Weights of a small CTC audio transcriber: nadamw at rate 0.0013.
Rows from block 3, named by matrix and row number. Each number is 200 + 20 x the weight over its row's rms, rounded and kept within 0 to 999. All counts start at 0. After the name is the row's rms in percent of the matrix's.
# proj: attention output (model.blocks.3.attn.proj.weight, 512x480), inputs 288-383
proj.433,099,173,213,214,252,211,219,206,242,200,188,211,224,212,174,193,200,236,175,210,199,196,212,241,204,197,207,201,200,216,207,221,187,186,179,218,179,192,176,199,204,182,217,222,212,216,202,152,178,154,211,228,214,167,216,200,207,210,194,191,207,212,165,199,181,233,181,179,232,200,191,204,214,209,221,180,187,265,199,211,210,232,204,211,216,164,184,175,228,210,227,193,210,213,168,169,220
proj.434,039,218,160,239,186,198,214,192,183,189,187,177,195,197,188,212,223,219,209,219,184,191,210,223,230,164,207,187,190,218,212,198,228,228,185,227,200,165,231,191,205,212,188,230,202,234,173,171,193,259,214,187,204,229,165,192,232,175,159,199,249,210,177,224,213,178,208,208,220,211,161,221,193,185,185,153,158,180,219,192,212,188,209,209,177,221,209,194,196,186,207,172,167,162,191,211,228
proj.435,094,194,182,242,200,217,203,194,203,180,199,192,204,200,219,206,229,196,200,211,226,200,216,203,200,196,202,220,190,193,210,179,174,233,192,230,204,180,214,202,181,204,210,210,197,206,186,164,194,214,210,183,201,172,195,199,181,160,241,236,145,216,207,195,192,174,234,192,170,172,211,170,212,189,194,215,242,181,210,196,213,177,182,170,200,216,194,186,206,216,200,195,191,202,198,217,182
proj.436,099,219,180,163,171,177,183,199,146,174,224,232,155,202,239,172,204,200,226,192,192,210,248,139,217,233,199,233,183,199,208,203,180,169,179,214,199,225,209,205,189,217,201,192,190,213,205,206,154,204,197,227,218,174,215,227,235,219,169,158,188,193,214,190,172,208,175,193,189,221,199,224,216,211,185,224,196,227,197,181,198,199,229,215,206,230,186,200,190,235,195,211,189,222,201,200,204
proj.437,074,197,192,186,227,201,213,207,211,216,176,200,213,204,204,167,181,212,158,215,187,208,218,193,225,207,218,197,193,214,209,197,190,181,206,187,175,229,206,220,184,183,187,199,232,186,217,205,174,195,186,199,204,231,212,194,204,173,192,212,223,206,193,233,183,219,195,198,221,231,203,203,154,209,230,178,177,192,195,225,226,233,188,203,217,186,225,198,201,178,192,194,152,176,186,175,224
proj.438,113,204,204,193,187,207,195,225,201,193,189,200,224,195,193,189,184,214,220,180,198,195,204,187,193,193,197,190,164,201,197,210,180,196,186,210,208,194,174,184,186,196,192,203,180,193,217,211,205,201,192,215,215,222,202,204,188,216,195,178,195,187,201,208,226,192,206,233,198,183,183,208,218,175,198,205,218,178,228,183,211,170,185,185,175,191,189,195,189,155,181,206,220,190,210,184,171
proj.439,084,160,186,227,187,256,202,198,189,238,212,197,199,201,193,229,222,204,232,223,222,241,194,179,153,211,214,191,202,205,231,201,201,190,181,183,214,184,205,174,185,162,175,203,206,161,228,225,212,185,177,204,202,229,205,179,248,225,189,203,191,180,202,217,229,203,198,212,197,216,200,192,175,201,205,202,182,194,194,199,205,201,175,178,206,194,201,196,194,199,180,188,205,181,214,247,197
proj.440,098,189,224,205,246,235,203,205,245,212,180,205,223,208,194,179,230,186,129,226,216,175,208,216,226,176,205,227,200,204,215,193,166,203,179,206,189,211,195,194,169,181,180,195,209,175,212,217,174,229,195,183,164,197,200,199,182,180,205,185,185,192,207,226,169,195,233,187,203,210,202,174,197,189,196,204,196,175,185,211,229,231,222,181,210,186,235,238,204,208,180,196,170,197,188,191,235
proj.441,087,208,183,230,225,186,176,206,241,207,161,175,185,202,192,166,177,177,176,163,192,206,196,209,222,209,218,208,216,212,168,180,201,196,207,210,198,232,198,178,191,249,208,174,187,219,175,187,183,154,208,205,224,172,226,191,197,202,227,218,182,200,188,226,211,211,182,204,208,213,200,187,189,219,229,204,205,235,213,211,211,225,207,196,219,178,209,195,227,199,213,195,211,183,172,214,217
proj.442,102,230,184,208,167,210,191,197,179,209,218,185,199,216,182,199,222,162,229,191,209,189,200,187,180,179,179,170,194,201,195,198,179,234,164,194,222,164,199,178,202,204,183,188,176,210,204,220,228,196,194,216,208,222,191,193,188,217,189,178,214,203,178,201,199,208,191,208,213,210,204,194,214,189,200,190,195,188,200,181,197,167,184,193,202,190,191,174,194,176,188,205,201,202,202,210,205
proj.443,108,176,202,167,194,180,173,193,196,206,175,214,185,171,190,194,175,240,195,194,191,207,153,196,222,186,210,174,206,213,220,202,216,154,221,203,205,196,224,210,196,183,239,197,203,180,193,215,213,201,224,193,214,197,223,203,234,212,193,223,204,221,201,202,190,187,196,189,194,196,193,206,193,215,195,194,205,209,198,234,188,197,205,191,233,192,195,214,212,200,196,225,195,202,198,263,227
proj.444,106,194,190,224,189,194,210,206,196,218,195,182,181,188,194,195,161,212,192,175,192,236,183,185,208,197,227,220,202,212,193,199,213,213,240,212,219,209,206,217,188,228,199,212,183,207,212,174,215,179,171,220,211,201,206,166,227,194,177,205,218,205,181,223,221,224,224,224,222,217,179,216,215,222,240,201,184,218,233,200,201,169,188,202,184,195,222,180,202,199,219,188,209,186,179,173,217
proj.445,110,204,178,202,189,201,185,198,198,207,178,182,210,187,202,193,194,219,225,196,198,205,188,177,191,198,224,188,170,214,212,208,200,186,197,218,218,188,214,184,198,206,196,193,195,186,188,219,220,200,215,204,211,199,205,227,211,203,205,209,201,204,214,193,195,182,211,202,164,172,201,192,187,179,182,186,210,216,185,183,194,222,194,189,225,201,189,186,215,218,175,217,221,197,220,233,203
proj.446,089,216,192,218,208,195,192,200,203,191,177,177,211,225,206,202,192,183,194,210,198,221,206,219,190,184,193,209,183,188,202,220,209,182,213,203,188,220,196,174,198,207,202,188,184,189,177,171,207,221,196,203,192,194,198,234,181,199,204,170,207,207,182,207,212,209,199,200,210,184,203,200,179,179,177,210,176,220,182,172,209,202,215,209,204,240,194,167,216,211,202,173,183,205,194,175,198
proj.447,086,224,220,189,198,196,181,211,162,173,225,208,185,187,204,197,188,214,208,204,201,192,232,158,186,186,212,211,184,211,197,184,187,194,201,220,182,221,219,176,214,195,221,194,205,188,186,190,173,178,218,210,236,197,199,219,230,194,229,222,175,207,193,204,200,201,191,201,187,180,200,202,184,182,211,184,227,229,196,214,188,200,180,187,223,184,183,164,213,199,208,214,190,193,209,224,184
proj.448,111,206,164,224,179,181,218,173,197,195,224,200,181,202,209,189,212,185,206,185,200,190,204,197,220,218,189,191,226,202,178,171,206,231,175,159,221,164,193,220,184,220,199,218,238,239,218,201,195,188,263,180,196,208,172,194,168,196,237,236,172,211,203,176,198,162,188,167,203,176,184,175,225,178,183,206,250,206,196,198,152,216,204,227,206,204,208,216,214,199,205,182,171,213,192,233,214
proj.449,094,197,225,166,215,218,201,222,191,188,192,214,218,198,188,194,215,232,190,223,196,175,208,205,231,143,214,200,197,199,208,211,186,161,178,216,181,211,208,201,200,163,205,205,211,192,199,187,189,185,201,191,211,188,217,207,220,213,200,186,186,195,175,218,173,216,211,186,198,192,175,223,198,193,208,173,203,212,215,199,235,200,221,183,179,174,197,219,252,168,213,206,213,203,198,202,232
proj.450,103,194,190,191,197,202,199,201,203,220,186,214,198,205,182,192,201,199,211,208,212,203,191,191,205,222,213,196,180,225,212,204,211,190,203,201,195,212,235,181,219,202,196,202,201,188,187,227,193,181,217,214,228,194,195,224,229,221,192,177,193,184,201,195,195,194,170,199,179,181,178,207,187,174,200,195,199,223,189,165,207,215,211,201,212,220,194,185,224,201,193,198,198,173,171,233,216
proj.451,087,203,195,192,195,180,179,176,175,193,215,208,194,206,209,190,240,184,184,225,210,184,224,178,205,205,187,188,183,223,215,173,197,242,173,195,190,190,232,185,217,189,199,187,218,204,178,225,177,223,183,209,181,180,207,240,164,186,235,172,188,183,237,223,184,204,209,199,198,196,252,192,182,188,167,254,186,178,183,178,203,242,215,199,223,237,206,214,198,244,192,193,187,209,203,155,201
proj.452,121,186,192,240,200,213,206,185,210,231,197,198,209,219,197,209,232,185,199,210,217,216,201,208,181,204,198,218,190,191,211,193,185,189,193,209,208,208,216,168,202,217,178,194,176,205,206,208,209,211,206,189,179,197,182,188,160,177,235,211,185,179,199,204,188,196,211,174,205,190,225,172,212,183,195,230,201,190,205,165,179,206,196,212,172,196,219,229,195,201,214,183,184,207,191,164,197
proj.453,117,176,196,182,232,206,189,200,216,219,189,221,186,196,195,189,192,224,183,201,172,208,181,198,219,180,226,195,197,220,219,204,204,155,200,217,193,210,204,190,210,195,235,172,192,199,201,203,200,190,209,210,210,200,203,184,204,201,215,208,183,196,173,244,200,231,214,209,226,204,180,206,198,210,221,201,190,199,206,195,229,196,202,197,200,195,216,207,250,205,236,179,197,221,177,181,221
proj.454,105,208,196,210,214,189,206,191,234,174,164,198,214,210,178,200,177,204,182,203,217,196,198,213,215,221,221,182,183,209,187,201,219,206,187,182,189,178,199,192,178,214,213,201,229,195,181,182,200,205,198,177,187,201,205,217,169,188,235,194,158,207,214,199,193,191,187,208,225,213,224,183,201,215,180,234,211,172,202,205,201,206,221,193,200,193,175,216,167,203,173,209,193,197,242,169,149
proj.455,118,217,194,216,168,203,186,184,163,198,213,168,190,187,184,223,198,206,240,187,195,198,186,184,215,188,210,205,210,182,200,200,202,206,199,191,193,175,210,215,202,202,212,203,207,211,183,176,218,182,202,190,199,204,184,193,186,187,227,221,201,189,204,209,198,196,207,204,181,206,205,183,207,179,205,211,207,206,208,191,191,183,200,193,181,190,213,205,195,194,217,198,206,193,196,186,177
proj.456,101,202,218,205,180,193,192,191,152,204,209,183,200,184,193,188,194,210,201,198,194,201,190,157,192,175,219,176,171,212,211,207,207,205,204,218,198,196,222,184,187,190,205,192,200,185,190,191,210,173,191,193,200,197,230,199,210,179,208,209,218,192,198,211,191,214,200,217,218,195,211,199,192,198,212,196,176,227,207,187,215,252,189,173,241,177,169,184,163,178,177,225,196,182,236,251,206
proj.457,104,177,203,210,209,228,201,178,217,213,190,205,231,184,192,220,208,240,195,226,196,188,172,223,198,171,204,170,195,204,204,207,184,186,175,199,201,185,237,216,186,170,219,217,225,188,208,189,209,238,187,185,188,199,212,200,214,200,186,206,196,228,178,235,193,196,225,196,189,199,172,218,205,207,203,189,204,168,198,236,229,190,204,175,206,211,228,232,238,224,218,192,188,202,158,205,239
proj.458,103,187,203,211,225,226,204,205,204,200,186,207,242,211,199,200,192,207,196,223,185,198,207,205,171,200,183,204,161,175,177,208,186,210,207,208,187,181,181,222,197,169,191,239,227,232,224,193,169,237,176,202,177,212,200,219,173,243,210,156,189,205,205,208,184,204,239,186,204,212,219,198,171,200,176,195,192,186,166,210,220,187,202,186,227,228,181,203,225,207,198,192,190,205,225,194,214
proj.459,093,197,210,199,201,212,215,202,203,189,190,209,230,210,192,209,214,201,166,226,211,199,203,210,235,220,213,216,186,195,226,208,178,207,192,200,184,205,209,218,193,177,208,197,221,181,184,199,200,189,225,202,195,173,185,197,154,189,240,210,163,215,204,216,205,208,218,208,191,180,193,207,181,176,193,210,231,209,206,190,212,212,215,203,205,224,199,192,247,229,219,168,191,208,186,175,221
proj.460,072,211,163,197,201,173,205,198,211,189,175,201,204,240,210,195,168,182,224,176,186,192,172,200,196,256,190,169,152,187,161,223,233,222,219,191,201,191,159,196,208,251,210,174,196,226,160,195,209,228,191,204,183,207,204,216,174,200,176,188,207,202,208,187,212,212,197,208,206,214,169,199,202,198,209,191,202,202,206,211,207,153,192,187,213,213,185,166,175,211,177,197,192,161,226,152,188
proj.461,125,190,196,183,211,221,222,194,230,191,190,217,226,204,199,202,197,204,190,193,221,187,193,213,198,207,215,191,202,193,197,229,197,204,181,177,220,194,173,211,169,194,177,212,192,183,222,221,204,202,192,187,173,195,201,191,201,207,198,212,189,199,215,200,192,183,209,192,186,192,181,202,203,216,199,196,209,194,187,210,223,210,197,170,215,184,205,221,182,210,177,222,203,205,233,221,191
proj.462,116,199,192,203,205,196,221,190,213,180,193,219,232,217,197,201,212,199,200,221,195,191,185,212,207,213,201,184,177,189,205,217,200,218,172,182,206,167,178,209,180,199,180,213,224,209,199,199,187,199,207,205,186,191,193,204,156,203,239,197,192,189,197,183,186,222,225,179,191,195,214,187,181,198,190,217,216,182,201,213,189,159,204,215,210,230,170,214,193,199,190,198,177,243,235,165,201
proj.463,117,206,194,199,188,212,204,175,187,184,211,214,194,224,203,188,215,189,201,198,227,192,225,200,205,199,195,212,187,203,184,206,182,231,178,206,210,192,200,211,185,219,200,192,190,206,201,194,197,203,203,197,220,185,201,199,249,203,161,211,213,222,193,195,195,190,194,203,187,194,190,237,195,211,184,178,198,203,185,225,211,208,193,178,207,220,190,182,215,210,201,208,220,195,180,219,211
proj.464,093,193,193,189,181,214,210,198,191,201,209,230,206,213,193,206,206,189,210,219,198,204,181,201,197,203,202,171,204,210,207,222,197,197,177,193,221,189,211,203,183,193,185,212,181,182,214,236,202,229,194,205,199,200,184,204,217,177,188,205,201,195,182,223,194,193,205,190,173,211,185,185,155,176,217,166,205,201,206,195,226,208,202,207,211,210,226,181,206,216,192,201,180,178,200,212,200
proj.465,093,217,194,188,186,191,168,188,162,181,229,214,181,210,200,202,195,193,245,205,198,207,231,186,175,227,190,185,173,197,164,201,202,187,188,199,189,233,208,174,238,201,221,176,188,216,177,206,193,194,214,204,233,204,196,236,195,203,213,190,196,187,204,196,178,216,169,203,170,203,209,192,168,190,196,200,197,241,180,163,210,215,224,195,216,225,189,173,207,209,205,197,206,200,211,183,166
proj.466,089,207,207,192,179,180,162,225,186,191,225,205,200,186,212,190,201,210,198,179,205,201,231,175,171,194,181,179,190,225,182,163,165,229,207,193,222,199,206,169,203,197,221,220,226,199,239,195,190,204,186,199,199,209,210,220,225,198,193,207,211,207,211,217,205,202,214,217,190,224,207,205,176,209,174,191,178,204,182,188,190,230,195,203,209,191,218,207,243,204,199,211,216,207,180,241,223
proj.467,058,212,220,159,211,203,174,204,184,160,201,215,215,184,207,175,172,216,208,186,172,186,222,194,199,214,180,186,158,217,158,217,177,191,196,215,197,200,192,213,203,196,211,201,189,203,186,226,197,245,214,206,204,217,198,238,189,185,184,176,201,204,200,209,194,206,205,222,192,193,202,182,189,185,191,183,203,196,206,181,218,203,209,204,216,208,207,150,175,213,189,203,182,180,205,198,178
proj.468,115,202,190,201,209,213,208,208,213,195,192,186,227,210,194,210,208,218,209,226,191,199,194,212,189,208,194,159,187,188,198,221,197,195,193,179,208,165,194,204,200,179,207,218,222,187,199,209,212,186,205,190,212,203,208,201,195,187,206,191,185,185,181,204,184,230,211,188,183,194,183,200,213,171,218,212,210,192,193,201,224,176,201,198,187,189,201,215,231,172,218,191,204,213,184,183,220
proj.469,084,212,186,182,200,211,164,192,215,187,182,191,213,199,186,186,183,190,193,171,183,213,198,181,213,187,231,179,176,188,199,193,195,178,189,195,193,206,201,185,190,209,195,217,175,198,201,225,196,200,214,187,198,200,196,221,195,196,202,188,194,169,218,191,178,214,207,211,181,176,190,206,206,170,207,221,209,191,201,211,204,171,198,196,215,246,189,176,192,211,186,193,185,197,223,208,192
proj.470,076,206,193,242,205,186,209,194,221,200,196,176,191,209,211,178,206,176,201,212,194,185,180,214,221,200,183,206,245,191,183,184,206,221,197,168,201,181,162,203,173,227,173,202,227,211,204,200,156,188,215,225,202,193,180,192,193,190,200,197,193,184,192,208,184,223,212,199,189,203,211,201,185,184,204,204,217,211,194,209,220,207,213,192,211,214,182,180,215,180,221,195,194,209,170,158,195
proj.471,120,201,205,200,194,198,195,180,193,200,204,194,188,199,183,216,194,196,199,203,178,217,162,199,195,176,203,169,213,211,207,172,224,200,219,186,182,188,218,212,217,187,222,195,211,188,189,205,214,194,187,184,206,204,199,193,195,201,201,215,175,204,218,186,207,201,198,205,184,197,209,183,201,208,209,206,212,193,192,200,203,175,179,187,213,227,197,168,195,201,192,204,214,190,202,207,181
proj.472,085,213,219,200,224,211,181,230,212,194,203,210,208,206,190,180,207,183,165,209,200,189,247,204,211,194,179,201,196,201,180,185,160,204,187,205,189,223,205,207,190,202,185,208,199,198,209,226,160,234,179,227,219,247,204,194,230,219,140,156,188,206,172,236,207,211,205,215,190,237,185,183,173,194,231,174,183,184,204,218,227,180,185,202,214,200,226,145,217,207,199,187,175,147,136,219,226
proj.473,100,195,193,210,189,204,218,183,198,218,204,216,196,213,201,197,213,185,199,191,217,196,212,188,212,213,214,228,226,212,185,201,192,214,193,212,211,198,210,209,200,234,192,173,199,217,186,200,185,209,192,216,198,191,194,209,219,193,207,186,198,204,215,218,220,166,198,194,197,185,178,207,175,194,184,189,187,212,203,198,199,255,198,218,206,181,199,207,238,231,194,171,191,209,170,226,239
proj.474,104,199,198,236,235,216,183,204,220,206,194,193,203,179,206,196,195,208,173,197,190,200,209,195,197,188,204,229,199,200,189,190,182,209,196,225,185,211,229,207,188,215,206,205,201,220,197,204,200,171,190,231,203,223,213,195,203,214,207,176,202,174,194,214,215,206,199,189,209,206,188,199,203,197,205,205,205,220,218,188,198,214,198,219,196,168,214,210,213,188,211,196,192,216,169,203,236
proj.475,106,218,207,199,173,177,215,210,207,213,193,180,182,198,200,158,158,164,197,156,195,191,171,183,237,197,216,192,235,223,197,188,208,239,212,193,241,202,177,206,179,244,148,176,169,192,217,224,217,201,214,205,210,182,189,183,209,199,169,195,194,200,201,176,204,156,200,211,186,167,162,214,232,190,208,186,238,196,208,222,205,176,197,183,224,208,165,193,191,203,175,189,216,177,192,212,207
proj.476,108,188,220,196,189,218,195,204,194,184,216,217,220,212,194,205,194,197,204,182,208,216,217,194,211,209,182,210,194,196,201,214,176,205,197,215,189,185,186,212,192,185,203,205,193,214,205,187,202,168,221,201,195,196,178,205,212,226,212,185,197,186,211,194,180,211,192,187,211,229,202,205,179,213,181,210,196,205,200,197,165,207,224,206,213,193,173,187,197,187,195,201,205,173,226,195,208
proj.477,097,222,205,194,189,194,193,184,151,163,228,200,202,212,205,194,220,179,209,193,211,195,238,186,217,199,186,202,194,196,199,191,181,208,186,204,186,204,225,194,206,184,203,200,189,206,180,199,191,200,203,217,216,204,196,222,174,162,204,187,185,187,200,200,176,194,174,178,197,212,217,171,180,180,209,208,221,217,205,196,207,221,210,211,209,214,200,159,189,206,197,181,158,191,190,161,203
proj.478,085,193,211,205,182,203,173,183,182,197,207,204,196,187,200,216,163,203,192,182,219,238,186,180,190,229,228,180,196,203,200,203,202,198,229,189,216,225,222,205,191,214,206,214,200,183,202,225,210,211,197,202,187,185,197,186,191,183,239,197,206,201,203,204,184,178,208,188,186,197,210,203,171,189,180,205,202,195,174,208,191,251,226,191,239,199,179,225,185,220,197,200,178,228,216,228,221
proj.479,085,210,178,180,194,179,203,213,192,191,185,190,183,179,219,178,159,222,225,167,183,212,193,184,222,204,181,211,194,198,170,200,222,175,218,203,188,195,206,231,199,209,218,201,202,226,198,181,199,178,177,195,211,193,224,207,212,199,200,193,199,188,211,192,170,240,201,200,217,212,201,219,210,213,205,219,177,192,193,204,224,141,220,192,189,211,207,219,204,177,187,229,198,214,236,184,186
proj.480,092,216,203,204,185,208,182,201,161,204,201,190,194,194,183,185,224,211,209,208,193,185,195,174,208,184,212,171,192,221,213,181,181,192,176,230,193,188,219,177,217,182,210,170,207,209,167,191,213,203,242,203,231,196,181,190,227,192,200,220,182,202,206,202,209,175,179,184,205,160,200,208,213,191,197,205,226,209,178,217,174,222,208,195,234,212,181,194,217,224,212,181,208,200,178,221,209
proj.481,113,179,206,197,229,205,201,202,224,223,193,204,215,201,178,196,223,211,141,221,228,192,202,228,209,183,198,203,208,207,230,200,195,197,197,205,191,207,183,184,195,184,212,202,196,176,200,192,173,221,201,182,154,197,219,210,190,224,189,181,193,214,200,198,177,202,213,202,214,220,209,185,227,210,187,189,193,181,204,191,230,219,201,181,201,204,214,216,195,199,182,208,204,189,204,214,206
proj.482,109,196,199,178,174,210,184,195,198,204,199,202,208,164,199,218,185,218,202,188,226,210,192,189,220,221,194,206,185,197,181,173,203,202,208,187,222,206,218,232,184,198,200,211,210,190,230,213,195,195,208,215,203,209,182,201,208,208,222,208,206,198,198,202,223,165,198,217,184,197,177,221,192,184,183,200,221,202,200,180,180,214,205,195,190,208,200,228,206,195,211,197,210,190,197,228,195
proj.483,078,218,186,207,179,217,175,198,162,175,233,194,187,193,204,232,195,193,245,185,193,215,211,170,153,190,218,207,170,163,196,223,207,213,193,216,203,201,236,186,229,215,208,185,161,190,180,188,238,199,218,172,211,196,199,212,204,172,206,207,209,192,197,207,189,221,215,214,172,175,172,199,223,189,214,185,190,214,201,191,211,215,198,198,191,197,195,212,196,197,200,218,217,190,206,225,207
proj.484,097,212,164,233,193,192,208,206,178,183,197,181,214,203,191,202,213,197,219,214,198,208,201,192,202,215,209,187,162,224,217,201,203,204,182,206,189,168,215,177,204,187,200,201,220,225,173,167,198,200,204,204,194,210,201,206,185,218,193,156,206,195,177,202,188,208,176,182,223,206,187,199,214,183,210,192,205,208,194,192,216,205,214,198,209,217,215,177,197,195,208,195,183,188,185,181,228
proj.485,106,181,226,197,217,198,214,209,216,198,190,209,228,204,186,178,193,217,153,195,222,194,198,199,221,199,211,183,200,238,193,182,192,212,202,208,191,193,194,190,186,192,217,226,225,193,196,201,184,193,205,204,181,193,192,174,192,209,212,197,195,206,206,218,202,177,202,168,227,196,208,183,197,197,194,220,228,199,202,205,182,228,216,202,227,195,198,190,207,232,213,187,182,197,183,198,216
proj.486,112,190,201,193,209,195,198,209,200,182,208,204,191,172,218,203,199,218,204,209,194,185,208,202,195,208,192,223,210,188,181,212,184,203,201,190,214,209,195,209,200,209,182,222,212,190,203,212,187,216,211,208,205,204,211,212,199,191,174,193,228,211,193,206,200,188,191,210,178,203,170,209,204,166,207,158,200,217,217,219,206,215,198,204,210,161,197,194,208,180,207,203,199,181,178,202,220
proj.487,098,190,224,199,217,177,213,212,208,209,184,177,190,184,207,193,150,218,174,178,184,214,162,199,196,191,239,183,208,230,178,215,221,206,243,195,235,211,202,197,193,236,192,205,195,179,235,209,219,183,168,191,217,212,208,164,222,180,212,234,213,209,186,237,230,193,206,222,216,211,204,206,183,207,218,200,163,212,218,208,210,226,167,181,186,149,214,216,215,184,225,215,218,193,170,218,197
proj.488,117,213,189,196,183,181,202,200,222,212,175,181,190,194,195,217,193,191,220,201,200,209,156,203,186,204,228,184,210,205,202,210,233,218,203,177,239,185,204,196,191,228,181,180,192,169,199,211,216,215,205,157,179,200,200,190,220,208,212,214,199,225,219,177,195,186,215,189,196,193,220,199,232,212,167,208,203,166,198,202,177,210,189,192,170,177,190,269,172,185,181,213,218,218,236,228,186
proj.489,101,199,181,236,181,188,221,208,181,230,218,160,166,191,195,185,180,186,184,186,189,216,185,178,217,190,205,210,233,218,207,172,232,225,214,195,213,180,209,189,182,217,184,199,223,208,231,180,195,210,184,187,172,219,201,175,221,201,192,208,189,193,193,204,200,206,224,201,208,194,197,217,217,196,202,203,220,182,198,191,233,173,172,150,199,207,208,192,192,192,207,211,212,182,204,206,198
proj.490,117,198,210,188,218,212,208,218,204,199,184,187,204,200,182,188,199,226,188,204,194,189,200,189,189,186,213,191,164,215,190,205,195,189,184,224,204,218,188,184,220,200,225,201,184,189,187,196,181,203,196,210,219,189,201,200,228,189,195,200,207,216,194,202,202,198,206,209,183,199,192,199,176,220,208,154,187,228,183,208,226,221,183,183,201,182,211,194,210,219,220,211,227,201,176,230,187
proj.491,115,200,195,190,197,194,193,181,212,187,204,212,185,193,211,181,192,200,217,196,206,193,191,205,216,209,191,193,206,176,177,199,197,182,181,185,208,188,190,235,181,206,185,201,208,217,220,221,186,197,187,220,205,174,216,222,207,206,188,173,190,191,216,203,169,180,191,190,174,215,156,224,171,199,192,197,211,195,193,205,215,193,242,197,227,232,191,227,204,228,193,209,179,205,201,226,227
proj.492,081,211,172,211,191,221,226,196,184,204,210,204,201,199,215,214,237,208,202,230,192,177,185,211,210,168,182,217,205,199,204,189,205,209,171,206,193,154,206,222,198,187,210,212,219,222,192,160,184,229,207,220,138,205,203,220,193,230,180,153,205,194,216,200,189,182,223,206,201,225,205,193,179,219,194,191,203,211,204,200,210,242,209,183,224,197,220,203,176,225,175,185,197,179,206,184,203
proj.493,103,195,219,186,205,215,205,195,204,226,173,203,210,200,190,175,199,218,163,200,197,196,190,194,236,195,219,191,195,211,195,191,200,186,208,218,197,218,190,201,194,203,204,182,218,187,205,206,177,203,196,206,211,214,177,163,224,218,185,211,193,220,178,221,219,199,204,187,217,187,190,212,225,220,199,196,206,197,202,219,198,153,186,181,205,227,186,154,225,208,233,161,196,192,171,229,214
proj.494,101,204,187,223,204,186,206,211,214,169,176,192,189,202,197,183,158,211,194,199,192,199,183,194,215,214,213,186,185,216,192,207,217,214,210,197,210,162,189,216,170,224,211,199,199,220,183,185,194,202,202,192,181,157,204,180,153,184,214,200,191,189,204,209,155,204,222,186,192,194,187,216,227,180,201,223,222,171,205,201,219,136,229,179,211,235,194,215,178,210,185,235,187,220,238,163,217
proj.495,111,221,191,201,191,194,196,206,188,192,213,201,169,171,197,206,191,193,220,171,206,214,200,182,192,213,201,222,231,192,190,216,228,183,210,194,205,231,210,196,209,224,197,181,177,204,200,185,196,170,202,184,231,208,210,195,253,168,180,228,223,213,192,203,185,198,189,195,197,197,164,236,206,194,209,181,177,203,218,206,204,207,214,209,194,187,209,253,200,202,191,218,176,202,197,245,231
proj.496,092,182,184,238,207,205,218,179,223,224,199,184,201,190,188,209,184,205,211,170,208,213,168,216,205,194,205,182,220,192,205,213,223,184,201,192,212,155,188,195,181,214,198,197,192,222,205,178,238,200,173,210,164,224,199,202,155,206,214,197,180,200,191,190,188,189,212,193,197,221,206,167,209,186,217,227,217,186,212,171,203,182,185,196,209,182,221,189,172,213,184,212,189,193,221,165,197
proj.497,119,210,208,218,193,198,214,208,195,204,208,202,195,221,201,199,215,166,184,209,200,211,197,187,203,200,181,198,214,209,224,178,202,221,191,200,200,203,215,181,206,207,180,197,197,205,203,210,207,192,202,208,212,210,184,209,177,191,215,194,168,183,198,191,181,204,193,210,201,192,209,196,207,197,192,215,225,196,183,179,215,175,198,188,205,217,188,191,189,203,204,214,199,215,223,174,165
proj.498,093,193,189,200,182,172,192,196,154,175,229,208,167,189,222,194,197,210,230,217,175,216,229,193,179,198,210,202,197,203,216,209,206,189,211,208,201,205,213,178,214,195,219,182,201,195,180,184,210,227,205,217,220,222,199,207,233,194,159,187,222,206,188,224,214,226,189,194,201,206,205,175,183,181,208,197,171,204,220,204,200,213,199,218,198,182,234,193,197,204,211,193,189,182,175,177,206
proj.499,094,207,202,222,194,210,189,221,194,238,205,169,171,180,211,200,198,187,207,217,213,197,198,195,178,198,202,211,224,203,173,187,190,201,227,193,229,219,208,183,202,242,187,190,207,167,211,191,188,203,193,189,252,203,206,205,214,151,203,229,189,199,193,207,195,193,207,214,160,175,178,198,211,166,212,180,214,210,213,204,199,199,175,206,194,174,194,203,213,189,202,198,187,203,167,235,213
proj.500,100,208,211,213,224,204,199,202,224,199,197,206,209,210,190,184,185,182,176,184,197,205,198,197,205,177,194,198,210,228,194,182,195,214,205,217,198,199,194,185,174,222,190,195,171,206,207,196,171,202,202,193,199,191,204,199,186,181,226,210,199,190,210,201,196,222,222,201,177,199,210,178,189,174,212,192,200,224,230,213,202,182,180,204,214,200,239,163,207,213,208,204,201,189,193,197,188
proj.501,095,199,191,204,179,231,180,197,163,222,210,188,189,191,192,202,224,207,229,211,203,217,201,186,180,175,191,197,180,213,185,190,190,177,183,212,205,200,232,194,211,184,209,184,185,197,207,203,194,197,210,194,214,214,220,231,215,192,189,200,177,211,206,206,181,225,189,202,174,200,204,190,208,185,215,208,199,210,223,198,209,196,192,197,191,209,242,202,222,192,208,197,203,192,184,183,210
proj.502,095,190,205,190,184,184,191,196,175,210,215,214,162,192,194,219,184,199,216,186,177,229,174,171,153,198,202,160,221,226,191,201,256,204,203,170,214,186,210,165,238,192,220,200,207,193,198,206,225,197,191,190,184,219,202,193,181,181,226,211,200,206,222,205,212,190,203,220,187,199,199,188,203,176,201,217,201,197,201,183,190,195,198,184,198,182,208,204,198,187,205,202,192,189,219,191,190
proj.503,085,180,209,218,207,191,198,182,216,208,186,189,204,211,175,212,213,199,208,207,214,175,149,227,205,186,190,186,209,203,194,185,228,227,194,192,215,176,209,206,231,216,200,194,203,190,170,233,224,178,218,199,198,193,212,200,196,213,167,210,227,203,219,188,202,196,164,221,212,187,166,238,238,210,183,205,211,197,204,208,166,199,223,202,205,215,177,232,165,199,179,204,210,185,236,181,200
proj.504,121,182,187,199,217,200,201,193,213,198,192,201,196,197,190,210,200,211,201,204,201,192,182,220,231,189,218,216,211,192,193,209,231,189,204,186,197,200,205,201,211,194,199,202,205,195,182,198,206,162,217,193,208,189,206,177,194,231,219,209,179,201,198,202,188,210,201,195,194,200,183,195,208,205,213,198,208,210,191,214,201,195,213,197,218,184,181,214,224,197,202,195,212,203,198,220,219